Weights of a small segmentation model.
Training: adamw at rate 0.0016, 11300 steps, batches of 128, held-out accuracy 100%.
Rows from block 9 of a small segmentation model, named by matrix and row number. Rows with one number belong to one channel. Each number is 128 + 24 x the weight over its row's rms, rounded and kept within 0 to 255. All counts start at 0. Numbers have three digits each.
After each channel's rows are labels from the 100 images, of 14976, where the channel reaches its highest value: "lies over" is the class under the peak. Only what is clearly more common there than usual is listed. The data: simulated stained blood smears. In brackets: how many of the 100.
# convs0: first 3x3 conv (model.mid.0.convs.0.weight, 256x256x3x3, each kernel summed), inputs 0-36
# convs1: second 3x3 conv (model.mid.0.convs.1.weight, 256x256x3x3, transposed, each kernel summed), outputs 0-36

convs0.171:109124141118133167115131114111097142153096119149184177173128132131146104144160162111141111129190122118148144124
convs1.171:144127121147120095126131122137119102108122134107135095129158132120134124097120106128118134122071126110100129124
lies over: nucleus (31)

convs0.147:104140148100131159126116125129116181136127121140136166146118143149120128147150150114145116132166129130145123137
convs1.147:157147107145131099125145163133124130087119133100110092126141151141134134102112103129120144131063128110104108136
lies over: large cell (51)

convs0.107:099116148096121147126124117106114182132124112131130172148118122126103122173148166099127116126161132117165131124
convs1.107:149149102139133089123145158131113129107123137119120087141152156128131125100120100117126146134063131103098123136
lies over: large cell (42)

convs0.98:131153136120138129123134145144137172133103130141147154146102160169137141104139113138135104126153125131107106143
convs1.98:145150129138151124126133142121125139068132131099109118112116160140122137132105131115108125155065122117134075152
lies over: large cell (29)

convs0.123:099126153098124158122118128124113179150119112137124163147110122136111133171144165104134113128154147118157128128
convs1.123:143151101136138090123146170126111129111128128123112090136148159129130123101121095113136153138062128104100125140
lies over: large cell (56)

convs0.12:126134147127132154117109109113115150154094129146199148175116137134143111144154163131136111126146128120143133118
convs1.12:139119117141116092121139130124111119120122141131148091148162126110124124097127100121113140119074123104099143118
lies over: nucleus (51)

convs0.199:123137138126143158116128121112110182172107133164178126185119141142135112150170157126145121140129124129147146131
convs1.199:141117105136109084119148149114107134136115138146144087156156126111120128090131097118111143112076126094092148113
lies over: nucleus (28)

convs0.229:117140143123139153117119107114104160159099127153193138178117145135139114140162158127139107133143117123151143124
convs1.229:142118112140111086120145144119107128125116140133136089149159125111123127090123100120109141114076123097091142114
lies over: nucleus (76)

convs0.151:088129154099122156114118123120113178150112098137134164142103133128110139183149171106136106121155133114157121124
convs1.151:149145101138131094122149171120114139115122130125108083134144151130129130102118097118126150131056129102101122133
lies over: large cell (68)

convs0.181:122133137128134155116116107112116159158098128156185147185115133140145113139161164129135117130157124132151150124
convs1.181:141120117140117091124138133127112113119123137121132089138158128113126124097123100121116140120056123105098137121
lies over: nucleus (62)

convs0.7:117134144126139166125120103120114162169106126153176133180118138133137121154173160128142111136145129127150158127
convs1.7:134120114137114089122140137123109118128121135131136084143160134110126122092131097120118141117061121101095148117
lies over: nucleus (42)

convs0.100:110144149123140158125120113118104159176101132156179137177109145133142111148171151127144109134131122123148149125
convs1.100:137117113137114093121139132124112117118121136120134092136154128111125125094131102121116139118055124104097139118
lies over: nucleus (58)

convs0.235:126134129123139168127123118115122177158112130152180133185113143138135114145172165130144120138142119135151156131
convs1.235:142117106136108084118148147119107132124113135139139088152159122112121123087126098121110140111075125095089146112
lies over: nucleus (47)

convs0.18:109139160100127163120109131128127190149121099138140157143099138150122123160156156111137110125167132128146119130
convs1.18:151152103139147100121144174119117140104132131123117094135134173137125131112114105115125152148064123108115108148
lies over: large cell (28)

convs0.3:104103150101099160127123108113124169149121122133128160147119101123107140181153186117113108110156138128163143110
convs1.3:143140099135127087121149173126112132129123130131118085145158151128132125093126088121135154127072127102096145131
lies over: large cell (30)

convs0.152:121102146143101167123123112107134127157114119139130152134128116117117133166157177117108110106161142117155165107
convs1.152:128144119138133091129132151139114115142140123129123088143165153120140121099130089123146161132080118112103158134
lies over: large cell (25)

convs0.46:095128145088124150112109108122117183131122110138135170149112131137105117165139159097131104125161139126145120129
convs1.46:151153106139141098126141157129118129097126133112113094130143158137132131105111105118126143142060128109106111144
lies over: large cell (33)

convs0.72:112123140107109140115111099125124168134110101145148144167101132142119137135148128109125096113172131119144129121
convs1.72:148158110138144096126144150134116124086125138109125097135148167136130125105103106115119142145066124107108111147
lies over: large cell (37)

convs0.143:097111158095108162123100097102113176137125105140146161158104112126099122170157159105119105120171125123154131115
convs1.143:151150105142133091125143160131116130113124132117118086137151156132135128097117097120124148133062127105098123136
lies over: large cell (25)

convs0.26:106136139118133166111117107110113175171099119156180127180096140129135120154167155126138105129131119123142139119
convs1.26:139117107138110086119146138115107124129116136137136085150160126108121124092131096118112140114068126096093147113
lies over: nucleus (31)

convs0.195:120133148121128170114125112108107158155096128152183145180130133127138112140161162127137107126155122118141151115
convs1.195:141122109141114086121139127131111121117119139122139087146165124110124127091127098122111138118073130101094143118
lies over: nucleus (41)

convs0.137:102146137114139149105123151125132187163118123141143167142123147138128131142137169120144123129170135120124135134
convs1.137:144140101139148107113140182102115147124137116142103104130116167124115134129142116110129146151047132103130109143
lies over: large cell (34)

convs0.50:087134149090123145125126124131111169157122117129116169134127124119112140186163189103130114124163147119165144122
convs1.50:141146102134139092125146175119112134128131122135109087136145156129130122104125094112141155138053126106105133140
lies over: large cell (29)

convs0.67:098131151109113146109116125133136164163108107130114169131118129134120145180163181125125107111166138118149141117
convs1.67:146146096134141092119148182119111142115132123136109086139141162129126123105135095115142158141057129103106128142
lies over: large cell (33)

convs0.104:115140135127141156116123113119112169164098135156184139183111141139143116143167154129143112134134125123139148126
convs1.104:139121110136117089119140134120108129125120136131136091145155134109122121094128104116114140119064126100097139119
lies over: nucleus (61)

convs0.13:119134135122137150116126120113109180173107127157169128181115139132134123147179153127143115134134127121147159126
convs1.13:141118105139108087119144146117110126124116134132133084146155126112122126089129096121110140112059126097091139112
lies over: nucleus (40)

convs0.16:120138142130139148120114107117116152156099132148194141178117139140146106137161146130144113133141123123142147123
convs1.16:138117113140113089121142137123109125136120135142143088152159127110127125093128098122116141116072122101095153115
lies over: nucleus (45)

convs0.8:110116162106108160131121095101105152110106115131148160157124126130111128159149152108125097112176136104155134113
convs1.8:146151111141134089125142144137113124095121144109129096143159150127132127097105105119119139135078128105097122137
lies over: large cell (31)

convs0.66:131156104133168107128158176134120133135128146114113083108147166151146143076129108137141139155094119134092126153
convs1.66:115111151121140167125114098108138135132141120145144167119090115128112136170130160124102098146166121145169096133
lies over: large cell (26)

convs0.33:124144135132149148123123116121119164167108138159192132185117149142143115145167142131145121142133121132146147136
convs1.33:139118111138111089119145134119109129129117138144146087152160125109123124091130100121112138114071124099094150113
lies over: nucleus (73)

convs0.52:108132137120125149117129142131133181162106120138133168141115133142124142175157187121133110119147143118152124126
convs1.52:144143095135133091116147178111112143120129121137117086144145156127123129107130097114129154134063131098107128133
lies over: large cell (61)

convs0.35:122154122118180095149132137156105141113174154118116101123150138136146118110118131124159161177090119170117132166
convs1.35:106120154117135169127103088120141119141141115134147162109094108122120126167139157125115093140174125148165102126
lies over: large cell (27)

convs0.150:105133158110128159119111124121128197146120108142136156154114133143119134161150156116135108127151131130149121130
convs1.150:150151106138141098125147163124116126100126135118114089133142158136127128107113100115124146143060123107108111143
lies over: large cell (62)

convs0.227:129155131126174102146137150150101130111171151119121093126147143133145108107118101121162165170087118162110133159
convs1.227:107119153119136170126101092121143121140144114134145160106092109124122128169143158127119095141175129150166102127
lies over: large cell (25)

convs0.166:127125170121104160128118088130131129107101099136164166158103129151131134149136132131121092107178128121142125116
convs1.166:147160117144140089127137137141115123094125142112130101147162160129133129101108107119117144141081127107102121143
lies over: large cell (42)

convs0.110:103115152092118163121113113109113179140116107142150162160103123127096127171144170103125102124162127120150130123
convs1.110:146148102139135088124148163127110135103123130120116092140152160128128124099112100114128151135067124102100123138
lies over: large cell (38)

convs0.41:103112157105117178130113093104114166122129109124140165148104113127109124180149164104126108129174120130172133120
convs1.41:149152107144130088125142158136115125108121137114119090140157153132137127093112098122123147130072128104093126134
lies over: large cell (47)

convs0.252:117134141130141151124112100120122175165103127161180124189110137138142115152168153132143111134128120131155147128
convs1.252:140119108136113087120147139118106128126118141137147089154160129110119123093130097117114143116076123098094147116
lies over: nucleus (53)

convs0.69:117124152106115156118113124113118170124115099123128164146117126147112136146149145117135100121176127121148137123
convs1.69:154150105143133089126145160134116131091123135111122093142153156135133129097112101121119148135071129104098122138
lies over: large cell (26)

convs0.112:111105160111100160138110100112119164142118106140141168154104112125102127144148145107116099111169119118144136115
convs1.112:149154107140136092126144158136115128103125135110119090135152156132136127099113098118129148137072130107099121140
lies over: large cell (27)

convs0.6:097115159101115150121117116124119171148124115136129173148124114120103144178159175113124114122172134129160133121
convs1.6:145147100134135091122149177121111132117126127125109087136147158129130122101123094115135155135062127103101129136
lies over: large cell (48)

convs0.206:108143137109118126100129126129135198138089092135143150136110148159134128134159150137132095107160122119128119122
convs1.206:151144113141142113115144137114117136071117141117135112138126150140118136115102123117092122146067121104120087143
lies over: large cell (40)

convs0.78:125155121113170093150134148158110128118160142116106097118142142138141123110120119126152158165093120170105125161
convs1.78:108120156120134167127103086118139119134135117136155164113096103124123126163135156124109088138180125145162101126
lies over: large cell (26)

convs0.117:117134130123128155116116122116116172186103112157167133180100134133139122139181150134136108125134125128142155118
convs1.117:134122108130116086124151151120106121132121134130131084138156134109122115093127097114122147120065123099094145121
lies over: nucleus (26)

convs0.174:124147154107138169115122138131121186146118134146149156159112149162133138132149145116150120134167132132135123138
convs1.174:155144109138135098127148161128118132092121135106110096125140148138130127106109106121123142136055125110106108139
lies over: large cell (46)

convs0.128:116135142127140159116115105118114180159100133153181138183102139134139112150161157128141114136140118126151142128
convs1.128:138119112140112090120145138118109123123118137130133089142158131109120124094128101118112142116062124099097142115
lies over: nucleus (39)

convs0.217:127144140133148157126115112132130155168105131157187141180111146150156110151164156138147118140136128139145148134
convs1.217:133119112136113088118141137121107124136120136143144092153164129107124122093130098118117140116079123098096155115
lies over: nucleus (70)

convs0.138:117143142127144149124115108120115157168102135155191148181117145139143121142173157133139112138148119129141146131
convs1.138:135118112137113089119145150113107121130121136137131089145157133110121123094130097117115144116061122099096144115
lies over: nucleus (37)

convs0.85:093149143101134136110137160138129177155113128133115166127122152131124140155154151114144124126152144124137133133
convs1.85:143146099136142099118145180112114141136134119142108083135134166129126127113138098117146160141053128104111128141
lies over: large cell (32)

convs0.134:119136140130135160120110104121121162176102124154171133177111133139144120146188159134139109131139129126148157126
convs1.134:136115110136109088119146141117108121138116135143140088150160127110124124091135093121115140111063121097093154112
lies over: nucleus (31)

convs0.49:125169098107140097105156145148124171135095136132136135136129173155134124069132102131133110128156117138083114142
convs1.49:138128144131155141130129109108127137071137139116139147121099138140111145151106151115087107163094114127155064152
lies over: large cell (28)

convs0.188:096133156103121153123114130123132167164123112130112170133121126116113146198170182111125112124151151121170145124
convs1.188:142143098140132088117141171118109129141129122145118080149154154125133125097139087118144158131070128099099151131
lies over: large cell (26)